python train.py --encoder_arch="densenet" --model="model that answers yes/no questions on an image's attributes" --dataset="procedural textures in two colours, tilted and lit" --train_examples=195000 --image_size=40 --crop_scale_min=0.8 --horizontal_flip=true --questions_per_image=4 --encoder_norm="batchnorm" --encoder_activation="gelu" --encoder_depths=[3, 3, 9, 3] --encoder_kernel_size=3 --encoder_stem="single" --encoder_growth_rate=24 --fusion="prefix" --fusion_encoder_width=192 --fusion_encoder_layers=6 --fusion_encoder_norm="rmsnorm" --fusion_encoder_norm_position="pre" --fusion_encoder_activation="quick_gelu" --fusion_encoder_mlp_ratio=3 --fusion_encoder_head_dim=64 --fusion_encoder_fused_qkv=true --fusion_encoder_bias="all" --fusion_encoder_qk_norm=false --fusion_encoder_parallel_block=false --fusion_encoder_dropout=0.05 --fusion_encoder_inner_norm=false --fusion_encoder_positions="learned" --fusion_encoder_connector="mlp" --init="orthogonal" --residual_init="none" --optimizer="adamw" --lr=0.0025 --beta1=0.8 --beta2=0.99 --eps=1e-06 --grad_clip=5.0 --gradient_noise=0.1 --l1_shrink=0.01 --ema_decay=0.995 --steps=18100 --batch_size=256 --epochs=23.8 --lr_schedule="step" --warmup_steps=900 --weight_decay=0.1
Rows from block 3 of the image encoder of a small model that answers yes/no questions on an image's attributes, named by matrix and row number. Rows with one number belong to one channel. Each number is 128 + 24 x the weight over its row's rms, rounded and kept within 0 to 255. All counts start at 0. Numbers have three digits each.
After each channel's rows are labels from the 100 images, of 14848, where the channel reaches its highest value: "responds to" is what is common among them. Only what is clearly more common there than usual is listed. The data: procedural textures in two colours, tilted and lit.
# conv1: bottleneck pointwise conv (encoder.blocks.4.conv1.weight, 96x48x1x1), inputs 0-47
# conv2: growth 3x3 conv (encoder.blocks.4.conv2.weight, 24x96x3x3, transposed, each kernel summed), outputs 0-23

conv1.29:127127085087226099128091140128150081128115136104128126128133139093123122119188111119130126128127128131125127127110127114128137125128128080144122
conv2.29:142087131155091127141125132109171115076114120108147175158137121135140113
responds to: coarse scale; pink; white; ground colour: pink

conv1.16:129130128126000148128145125127101139146127133128129144145121138133134128127132129132128145132128132127128129126126127133128127145129128126100128
conv2.16:100087102149105162113128132073150116161096135148113114117144125121092129
responds to: red; green; teal; ground colour: red

conv1.70:163127130102142128132126135128133132127141134162121125128117128134143130125130127118123142151175117066181050137134119109129129063098135093104112
conv2.70:109112146115089121118102094119130130111122128051145113126119149143168123
responds to: white; red; teal; spiral

conv1.79:128098122128132109122120116134103128125127105127088122128105126125133129145142099123125131108124113072110122064116093148127110124032129124087138
conv2.79:114196149105118082159138130154102159106142116162135120139118133120121140
responds to: black; white; ground colour: black

conv1.69:129121130162148114128104127143127128089118041172133133123124074127119204131169134148114132127128133134123128108130149128125134155103130127110137
conv2.69:101113126100130128105102151120094100126109122122115096128141120114052150
responds to: red; ground colour: red; pattern colour: red

conv1.1:110130141111205099193124129099128097081130113154138132128116125127120104105144099064144126110113119119132121129097159129146129100128138120131131
conv2.1:134143063133139124122090065134137115122132106088139118147142106122123134
responds to: yellow; red; orange; pattern colour: red

conv1.8:130163137129063173129181156153133142168129155127127173152115129129140094126127128131128138129087128127092128059149126136136100134127126129127126
conv2.8:134122108126195129122138126091125123134122140136139136107121116076070116
responds to: purple; yellow; pattern colour: yellow; ground colour: purple

conv1.24:141109153103130132122119130146135127150128135098129128106123126159124122132093126139127135159138126117136130131128085087002149128134128136126132
conv2.24:123128150084162108095125166095111137114118122165136141095084131107146140
responds to: green; pattern colour: green; ground colour: purple

conv1.92:127124117091195086082048123128128098137112140130126132129129123124071126127161114140109140127126129128126120123125128080132165103132137141126126
conv2.92:137137162117136142141126166113101122105157143108138131151211118128133133
responds to: crumpled; teal; ground colour: teal

conv1.25:131098139136167129142122129154133128117128125128128118125118150115128077151061119129132136114139126086150122131111131127196127114058095147095136
conv2.25:109131127118127116121137079128105126109122118067193103124127106114146125
responds to: green; pattern colour: green; purple; ground colour: purple

conv1.22:081153128108157096176129134101131126098136130128160060122108129098134126124152122077177126135109139123134169138128140143139135115113131078130119
conv2.22:126117037116119112126123074127131128124132097119134129125126133129153112
responds to: green; orange; pattern colour: green

conv1.65:118181145146130140115128131103102104156128127102129141130129128154134123127117122148131143142126115127119129069131122150123141130105142244127132
conv2.65:128137094118160123098126153118122126129121123061166121122132116113070128
responds to: teal; red; green; ground colour: teal

conv1.40:143128128123255095128094121137145120134124143133127120128147126121090131128153124133128136128111140128125128128130129122133174128130135135154128
conv2.40:129114131076131111128105149117068118137137123080136117125179123111114128
responds to: teal; ground colour: teal; pattern colour: teal

conv1.48:075120129128077166131131130127119129165127119117094130167128147102157116063131106165128155146172125134167154111128131158098131134152123114133128
conv2.48:131144147111135127139135091192142143121139098137094108116157173153129107
responds to: yellow; purple; pattern colour: yellow; ground colour: purple

conv1.12:141130129118203101147126118117182128086090174128154128108112128126119130122165129131132129136085163095127153132129129091157171118127128128128113
conv2.12:108120103081094131147119092140119100115115112079156123137171149142133123
responds to: green; orange; teal; pattern colour: green

conv1.58:020138131116139140125080127129126094113126117111148118141087121128105132058130127102139131114136132120137148106128127153123112129113131131111122
conv2.58:126119077132103137141103113094146102118153058116142125135116141105114111
responds to: pink; green; grey; pattern colour: pink

conv1.14:137133124135129124099140103150127155167119130127109125141110175135133110181125130151071128110124128130130128121128144128136127101110090176045153
conv2.14:135122126103158121114115131114110129138126115110186118126123055091106139
responds to: blue; orange; teal; pattern colour: blue

conv1.59:127114116071130097131123070113151126126152127127135125137097127132128139127126134131127086128121124128139151106130148152126150136118117120095022
conv2.59:134117137133116120137111102128123099105118115149047110149167116153107139
responds to: black; green

conv1.63:123136131097120143128159113129129144160171128134112166153131129142159095129127127143133134128040129142132128058127144127115115140115114072139126
conv2.63:149132104118178108118144117132131127125126126158068106147147098125077117
responds to: blue; yellow; pattern colour: blue

conv1.26:126122137123156128123128103132129082142147109119104133092119146140126064128123112148131129131164081121130123127116050109128127081087131168128126
conv2.26:115154126143150117114123126104099154113139098134174075153135140106176133
responds to: teal; yellow; orange; pattern colour: yellow

conv1.53:151127129104216113128044103132162106115116126159123143140118100112113129125194120128128145127117145131116138116130136117130137127146130124140124
conv2.53:131141137089138114128123120142105101205117110112098095140162135138143124
responds to: coarse scale

conv1.38:085172163156164136130131137147126079104135120093141127096124135128143112145134113101139127110126131130126177044106114127138163109131128148131129
conv2.38:130137058121158120098131154126125133134129116100179107132150132109093137
responds to: white; red; ground colour: white; pattern colour: red

conv1.39:126119127129128090110124120123133074106123130095097135118116075128129091085135126098119125106074106129125115078129127082110109131129128070127128
conv2.39:115129119133174098139127120115150127124142124180090148148136126118068102
responds to: blue; pattern colour: blue; orange; ground colour: blue

conv1.0:115132127131130124125138129110132126126134091129106150117092129126153098097135103097145128130137126128111081066128081099126119042097104117117131
conv2.0:150185137146153109134113105113122151128135117151124101132143139116193098
responds to: orange; teal; pattern colour: orange; ground colour: blue

conv1.82:124118108076157131128124123128127111159128111137128134151125119130084125058151149128123100117139099112120086124144128138130141048088158134125126
conv2.82:168159163131077143173118111145081120107127148121145125133125128117155113
responds to: seen at a slant; white; ground colour: white

conv1.5:102134137123130129132118122133138065107125135097128143135115012110150123127126134181129119135120117127090129130151123146133129128130124129150108
conv2.5:114133115134184116124178115127148130105125127151134113059110125107123113
responds to: orange; pattern colour: orange; black; ground colour: black

conv1.34:110150122127139138172146155130115128130150127131129130148129142114138048124128106137183127093136156143135130065107177177126117128126118115127137
conv2.34:133126054092175123111131104145132103113124126126104125129119109098115104
responds to: green; purple; ground colour: green; pattern colour: purple

conv1.28:137129121133168093131119125121130134101084122169108122128105048060113135121167131126123126131099131109105128124128125143137144072127107134114126
conv2.28:139157120138084128122142083125111098172111129074164126118140130116136110
responds to: pink; red; black; ground colour: pink

conv1.9:128123166122129118128124123125121091141125134093127128097132116127128126105100125152142141163141092128127128128177026109117137129129183126155119
conv2.9:074142144123114128104148150058134152123132117141141131125114163103109109
responds to: blue; yellow; purple; ground colour: blue

conv1.60:125142141127140137170144125117128134079128085167134121069118123129143137120155085091170134165129168103119128126128117127128164102125132074105123
conv2.60:100151117115088111101124048134126131132127122134113129125134146134172105
responds to: orange; pattern colour: orange; teal; blue

conv1.7:109115132123140125135130123126143105113140127072132111113128187128167123125131116162163180134120116135124131151128051114125123124131110065125106
conv2.7:116146134109075124124128081128120124087117122145154103138105155136171095
responds to: yellow; purple; pattern colour: yellow; ground colour: yellow

conv1.21:123090140104135131127126127142128113126131128129119118093132129132131122155122127128142155164151073123149113131138010126128128128146169128140120
conv2.21:075151161122085129121141136083133140116130117144141128129109182115158127
responds to: yellow; pattern colour: yellow; ground colour: blue; ground colour: purple

conv1.64:148176155136128137117133118126123127124135158009129134129130128135134058149130125150128130130140131130126136128126098126123130093127134142128138
conv2.64:130124081093142117088116146129105127138137117164182126139124121108083146
responds to: green; purple; pattern colour: green; ground colour: green

conv1.75:135133131085162111192112093124139131098152158130150122118123128153134130144127099083129128128128139039140147152127134147133130103103157124128128
conv2.75:108112110118077131093124104141126115123122112055165123126123144138152135
responds to: white; red; ground colour: white; pattern colour: red

conv1.87:139154152158139120137128130138130209119079113140077112144117102128122136132129110113106124119114130128035152129131126133143128124116127154130130
conv2.87:115100112126091124101129108131131119163122100050161148122130120115119130
responds to: white; black; pattern colour: white; ground colour: white

conv1.85:122128127043135129133069128112129112151127129129128133138128121179127130116108126119128127138144097111171142128060128141083131125105129156102128
conv2.85:120129119124142126114103158107130082101136094079178140111133125135149165
responds to: white; black; pink; pattern colour: black

conv1.76:128127124125133124138127115128146118083137035137127126103124133127131151075150133135141120137135172175115127123130125127090151127127119059131129
conv2.76:123155130102102111106100087118127123121108122155064104140125143120155091
responds to: white; orange

conv1.13:135128116125141125128126120161133135111129125138085121128121079127128129099129124128122146133128134015115112145139101121140131071094143123099124
conv2.13:113125130122091122120134107130124130121129133033159137121138151132151112
responds to: teal; orange; ground colour: teal; pattern colour: orange

conv1.51:129131128128174105140130127121224128118129128127128065128135141122112150114136137129142126127072152178123154147132134150135168139127133120147126
conv2.51:129104122081117063139110133110090111145093127114121110111125115107098113
responds to: brown; white; honeycomb; ground colour: brown

conv1.37:128127146127127122128124141122128065147126136106124128126124047124115125064087143140140127139095107128124126127171085141127119129139184114127128
conv2.37:067121131117162131117139122090137130131135120156137120106110153100074102
responds to: blue; orange; pattern colour: blue; ground colour: orange

conv1.2:115211082128133148135132127128087134086130141124141108210134089126141128122122118157127127084132152127126137127123152120105121125128106120132128
conv2.2:135110059115156123123143115141124101120121125131133153105107110063127124
responds to: purple; green; pattern colour: purple; yellow

conv1.31:117130141128121131129151115134105125143171115153120148130128125128146057119108119138151144094122133177128103076149139128061118129123127071117147
conv2.31:118138107111160120129127109130116118135131128159033100135143121123117126
responds to: yellow; purple; pattern colour: yellow; ground colour: purple

conv1.47:128050150129130129080127141128121139155139115188108101129123128117128126144127127130111131122130084127134095125125128132111133080077128115070128
conv2.47:118106172133131122138080124093112151132117134115126079126141101139180147
responds to: teal; green; pattern colour: teal; pattern colour: green

conv1.17:132042141140127127130135123142128132116123127128104108128109137020127118127124111110131119132132112115128153132128124109141145117094115125098093
conv2.17:109108134129089116126124110116119156211136141105159123140139133130158139
responds to: green; pattern colour: green; pink; ground colour: pink

conv1.77:120132053119121117128112138152127169130123121121091126202117131125146152132162126148092112096133159128128141130110098129112113120174091120107122
conv2.77:110118108122043108123147139150113118097122125134107158105115118109149132
responds to: blue; purple; pattern colour: blue; pattern colour: purple

conv1.84:127129137125160124116095123131097038161125098140131133122132125153116122129115128166098136130128104128136121099129182136128125141111130177073138
conv2.84:122120116120168121129120147117123124119126105064133115127133088138059131
responds to: teal; yellow; orange; ground colour: teal